config.toml
encoder_arch = "convnext"
model = "model that answers yes/no questions on an image's attributes"
dataset = "rendered scenes of toy objects such as cars, trees, mugs and chairs"
train_examples = 97500
image_size = 32
crop_scale_min = 0.8
horizontal_flip = false
translate = 0.12
questions_per_image = 8
encoder_isotropic = false
encoder_norm = "layernorm"
encoder_activation = "swiglu"
encoder_mlp_ratio = 3
encoder_inner_norm = false
encoder_moe = "expert_choice"
encoder_drop_path = 0.05
encoder_num_experts = 4
encoder_moe_every = 2
encoder_expert_mlp_ratio = 1
encoder_experts_per_token = 2
encoder_shared_expert = false
encoder_patch_size = [2, 2]
encoder_depths = [2, 4, 2]
encoder_widths = [80, 160, 320]
encoder_kernel_size = 7
fusion = "cross_attention"
fusion_encoder_width = 192
fusion_encoder_layers = 6
fusion_encoder_norm = "rmsnorm"
fusion_encoder_norm_position = "post"
fusion_encoder_activation = "geglu"
fusion_encoder_head_dim = 16
fusion_encoder_fused_qkv = true
fusion_encoder_bias = "none"
fusion_encoder_qk_norm = true
fusion_encoder_parallel_block = false
fusion_encoder_moe = "expert_choice"
fusion_encoder_num_experts = 16
fusion_encoder_moe_every = 1
fusion_encoder_expert_mlp_ratio = 0.25
fusion_encoder_experts_per_token = 2
fusion_encoder_shared_expert = false
fusion_encoder_positions = "learned"
fusion_encoder_cross_attention_every = 2
residual_init = "scaled_by_depth"
optimizer = "soap"
beta2 = 0.95
learning_rate = 0.0019
beta1 = 0.9
shampoo_beta = 0.95
eps = 1e-08
precondition_frequency = 10
max_precond_dim = 1536
one_sided = false
adamw_lr_other_params = 0.0007
max_grad_norm = 3.0
max_steps = 7600
batch_size = 256
epochs = 20.0
lr_schedule = "linear"
final_lr_fraction = 0.05
warmup_steps = 1520
weight_decay = 0.1
adamw_weight_decay_other_params = 0.05
Rows from block 4 of the image encoder of a small model that answers yes/no questions on an image's attributes, named by matrix and row number. Rows with one number belong to one neuron. Each number is 128 + 24 x the weight over its row's rms, rounded and kept within 0 to 255. All counts start at 0. Numbers have three digits each. After the name is the row's rms in percent of the matrix's.
After each neuron's rows are labels from the 100 images, of 14848, where the neuron reaches its largest size: "peak at" is the part of the image that holds the peak; "colour at peak" is the nearest of a few named colours to the mean colour under the peak. Only what is clearly more common there than usual is listed. The data: rendered scenes of toy objects such as cars, trees, mugs and chairs.
# gate: MLP gate (encoder.blocks.4.mlp.gate.weight, 480x160), inputs 80-159
# fc1: MLP up (encoder.blocks.4.mlp.fc1.weight, 480x160), inputs 80-159
# fc2: MLP down (encoder.blocks.4.mlp.fc2.weight, 160x480, transposed), outputs 80-159

gate.214 102:110135124130080103134132125090114134135135179107116101131170096105138148125153107144160139097131089124077136133137112120114126128142109134140141150123063168137127110134106117163131180175147113140156137163131126174104126115174144061121138123
fc1.214 102:149137097087164120098146164115150110172114161105124110111150144113164100097180128154129140142131120084091139146128114096147135105137151121144055135119080127124132127088139129171110103150148133155125152113094119136141150113143156107107154162
fc2.214 091:133127132101129110143114168119110121099134142118143127157173075156173137094115129146098129093139110097136108085148104094090162129166147124111105150107115124133150138106114139138145117135148163120108134128169105172111114166102119115140127123
peak at: middle left; middle right
colour at peak: brown; black

gate.14 102:121135159138130131121139156149090144138130127147155113109121137112123137115151176138086155101107136138120099101101168121166122127098124145154153139120099084143106131091125111123122128144183128125118121144130142157151109114150100129106187137
fc1.14 108:136121131113109146118105147131117109139080116141168117170127147142120132152165152080087135148095145169137130142099148101088121129157120130138122111093082146090115134145121123123135120130149112106120141092132118110149146142144149090113137140
fc2.14 111:113138119155124065121107164129152107090115172133134111158097160151113125088156088142149157142143107140104098168122161146097142115136127092158094141123153153079131123145118154128146109115102149085142102087084135108175101147131151154111132137
peak at: bottom left
colour at peak: black

gate.143 091:099137159125176131150129123126141148115109133133142151155078088115123113136093138120163111139076138138141112078113123098131132129138109162085089204118143123115134090131128141080117143104112140061115157091115117178153136099094145122123101127
fc1.143 103:123124105111114106139146123137131122145127122143089110133166133140137165151144142144105145157153155096157133146174102130129100132145154118147144052125072115119158150118149117188151099198122099181129090135134110114111098135109113154127150094
fc2.143 105:179128107141095131143144119154121118130157146146121137109145128130164173140129157098140131107114104146141101167156136112144094151164151137167134100114148084115162138165119140097128153164099127133127144123186152141123161128090125145095144116
peak at: middle left
colour at peak: blue

gate.375 094:136121110082159119116158122123075148147130132121162141144141096153075130152135118080107153102115151145083130103108118143101120124163145114066124149119116146125119143101142157119128151157141151118154138141141156127140134127156158125095090122
fc1.375 098:163108144130128088139111118160121157099137082126124124128131097121190117172134150140163144178100160091111146133118143137121132132079127110149129154098174158169144119150114115105153108135124159130111110129157147147112154125159124108136184157
fc2.375 091:131126140145140150148123090097174134142162135160096105149141084146142145074126097129146149112119113169120176124141103158108101137158152128110123143100074126114132165148093128128114145114101152125107084130143168145110121152137150117169134088
peak at: bottom right
colour at peak: black

gate.332 102:158108144147093150136135130091111138184145144128117134190124093117143154151138121116101102105117104172145094121113104137136136073113126116105133184135116135107117106146155157124080129113104159144128127117162126145178131117168108100140134113
fc1.332 099:137131167119155144106123124137129172170173122129135100154099100123147170132133143138134110165131162135138090139104102124129158101087141136123111166146106115115128093133143125124078127149113109147138181124185147126145131128119130119172172115
fc2.332 102:097135119148166089127153108179153122091138118142105106171131114130124119133158134165128138129061109134108157117132113179147136097104177171155142120132126172095165112125097095125133126141118103147109154118106086084145139132133109120152164131
peak at: bottom right
colour at peak: black

gate.60 105:116102132066127138119096138128128150101134104090126112120101162160149110124154099089146161093116086133150124132145126119109083119107129139127096102142064131109114126154130096129184129149108165164134132116173115134118125130136146153111115144
fc1.60 104:168101116113112108135121117151166077141133135107175131158152087091125153136108127152141098143139141145115106130110130111151110141139150099160088170118168152114106064107155120165138119092098086101143094167130137151108112114138124141095115103
fc2.60 104:163124110091120101111141135176151152115158151088092153162105139137086160155092136107118147146103118133101166134149132128105206128110134115138104153103132132140119146140179128168166108107086102146114139150157085109112168170106130167162141117
peak at: bottom right
colour at peak: brown

gate.217 106:130121148106146171096141125099102164170129116117113126125095165128088126106136135181097122137112152106136128117131116118127091133152131129132123090093076127100180100146128143138147171151083154126157122096148134137093135098139103111093106127
fc1.217 112:115115126143162145157139103109117093115163112113129147128141127165102110100107139073090101106138122124136151122136112159158120099114148143155072090120131121105140181092158116130116136079180157172114084110130119136111136150100120106148126187
fc2.217 108:127112097156116133129162106104130070120099072143154121107170132126127129147146116135145133131115126144149128187092163102101098085109115129163138128169133171115120091137155099132115123133138133116093139121162162145122140119090131150143108113
peak at: middle right; middle left
colour at peak: brown

gate.423 105:109109134151172102088156135121085069144128153139095111126132129111178136100138114123099095107161141114121130187141102093158170123105135146146144115091131118119134163122136157139137141154098127116131122162112113137088120136121116155133120184
fc1.423 102:079151138107149072129094156122108124111112153119115117132122100120143138153109116167118130113115102144101130155136139115095147143110154083172137163130128133153092162131097127156109101111152148110134096127134128111130156117125170123140138097
fc2.423 098:108092113099139114169109079132122093136116160128093121109132103159093140091135103125131095099138094112072126110130144117110171116119135105126166123143139107096135133122129103123066115088140132111143150126099143115128097111124109141094140135
peak at: bottom centre
colour at peak: black

gate.218 101:156125160159130178148134109120136134115145078140125109123136165143156132091129141138139134143160090150163117118114082133082135105091129112148128152164093147128122058178126131117120128118106153113100094118155141152166141157125137114154130155
fc1.218 100:096128158127134099118145143183089164136121148124149175128155137118096101164093127138108175122114099123123134124083145078114149104134135134174136126110109106117100119146108115096079099117128154096198108131125150170176168126128133140138115130
fc2.218 109:134149107072126153155114125089152135116125126109114153152150105146143122130103144139120090111103160114156103126072095105122107129109186139122124122066119131115112087141112156116161127130132072135099156105096123136134151134140130080110121110
peak at: bottom centre
colour at peak: brown

gate.170 088:125128129109137149104120124097118111145139138129117118137127163176117105133138137127123182148108109096128157135101158133170139125153152175115101107146102092096071122164133116142115128139151082126143134148189131136099131171138148137099091121
fc1.170 093:134140121115145129117165093136096147086099103107159135098139158094109194150120120131137102125180147153136129106150093120169100108111092089131155158123121129143156114117151146123122141105150154139127096145110142145146114077115092113102132111
fc2.170 099:127143131113127167109142093151097113108172150111136130125129077131144124140167117152134140138147114113093095153177113147123147067140124103124123123138104156091112120135153213123135149136139133151145111135114142110074163129114146142124150179
peak at: bottom left; bottom centre
colour at peak: black

gate.422 095:125125131170172137084152086181121108123133137093147116144135129137083102164099161103093125102108137120137171121104112124125133133166130166116127136121144109126095157161108137145160090098137079100132105177148137183148120132144125136140141101
fc1.422 091:131156070102146117182155178087127164142111117131119133129160114127165130114165073133165111132139133160121132138159088146105136090109132095091106111170107153116121117141122140137089160153145161113094158096109108084136153154104105130098159147
fc2.422 094:101108082121148165099105134094112122185151156140124113139116109164111182139165110124125152070158137153113104136115141157170119132167146102126087129149117153128089100158109118176131140122146035140093103130110146124140161152139134121128123145
peak at: bottom left
colour at peak: black

gate.406 093:140175156168083128107178128136109101129152105160144113131154162164129089094145107140129138128127126154141114096185111123136103098101101137126160155156154102091161090111144095109125205115125109156135146117104121126102107107128150143102142106
fc1.406 096:096089103091171171174098089108098115157100104148101147096104119093148163100136138132141157124076068122114136114096138113104132166129168103126136139143158146180112172166130171162103102155111176135130103130138128115120139149135069099142115130
fc2.406 093:092135128132165142115089168105153128107140110149098096119110111133147160161108147119158135080118129152108114087179184121163089147106167105157133146092107106169162071144139134152111146164134116129138136112165141147185157117105152153097115159
peak at: bottom right; bottom centre
colour at peak: purple; blue

gate.464 100:115140135118124086121124141120112078122144108142159132166132148168138114093140107120086156133087136135140102099121129113118122164108141104141128140113103150109116174125079130109129163105168132087158141113115158134100134126096160094102160120
fc1.464 099:134126129103161107110128150122142106136160107101125151120100120087153131125091158126175115121144134120124130125139097144129127158084097145096135109140111150162172176111128121126160129148118163112076149113140095150092126110146171129143054115
fc2.464 091:151131147134132128144140123103102114145122109134122132148114140140183124140112125169104148120137144150156139136162136189141090147175154160128155117127150116108130104156141124129143061144133120129152143089174087139131151096158121083084120122
peak at: bottom left
colour at peak: black

gate.198 094:132140126124139109101153145087151137129120099113150128113148167133117103084140143097096126110145117138115140148158136171109140151147116192173144111137134130163129141135141111131201134146136115125179148101141101143122082123157124158151117145
fc1.198 097:124137100102138092094105107107130145084145162141134115151159157130183107106189134121106108108128136096130147086103085136118104137153151184099110146117104103134130107133135151109154096099107151114089128125143088132121130124150156109163141092
fc2.198 104:129135166105125121113125102109134140138111109114120115089098099114107092127138086094126087148110107157137125116129112134125121115114145125123161170119134123143162133092107128100119131088134134140122130124110140074131136133178136123127123098
peak at: bottom left
colour at peak: black

gate.407 099:119153121179087124130161136099108114134097096108100140143145128149143121148174090057104144090133108118136154107106164098146154108123104121120141150101076079111130101082131120116144126120116102159117132145121141131132108134160129102098088098
fc1.407 095:152123135083155106115105103142127147064077112132139128132150127111124135144136142159148160110142127153113095092114093128127135129113102132133140119158182151131135149134125168130129108119157158090131092162167116104146116121098159147150160161
fc2.407 107:143106106133122146119155103097131137115113133090146111123142126124124134124138148168108111128109130106098079154045140126144149159107128149118106104152122125120083120136141124108083134126120104117101085107110084127172127152134097107110134150
peak at: top right
colour at peak: pink

gate.248 110:168098116082134152120201089121118099145107122118151153099123101136099151123157128151113168095131096151163073122173164110130102149116141124128115156116126160111120145104119085117203141100094161169111142120128153135137137133115125133108139136
fc1.248 104:071168134116115134146181126127105104106140143109112105124114121111130089112096116103106129122138124105177105142154110126131100197090123160142117109153101104129105121139105159103156111170084125192138137087083105124132094126099126122110099155
fc2.248 104:146122127152148143110114077129133123120163098136100126172153091149123149113134145150164118126113097124125165160103132161174134122128116162133094134157119132105086095142160099095112105136110127130158149130102117125159134155134137120091173149
peak at: middle right
colour at peak: brown

gate.334 096:142109127144170110110136167093141098134173066140120142120153115145157084109104193130129117093135133130146103121139127147129153169155139148111133159194107116130144172131113097103139141110148132111138119102142115137113118091100157110130099109
fc1.334 103:091137104119144084114161149096168105100108070109099099110168101138164114167121172158152115141145131135127151127128124125110192102157138182128106138153081095129112137145164107104131122134146115124100155116144102156115149119118145132124094145
fc2.334 108:087158100113122085145120175091123149101117092115124139143126087110118076081122112112141113164140129118120120118114092110135161145115152128102104129159137158120168131142110106127158104134145146114141085128133162113098098131134101116140113122
peak at: bottom left; bottom right
colour at peak: blue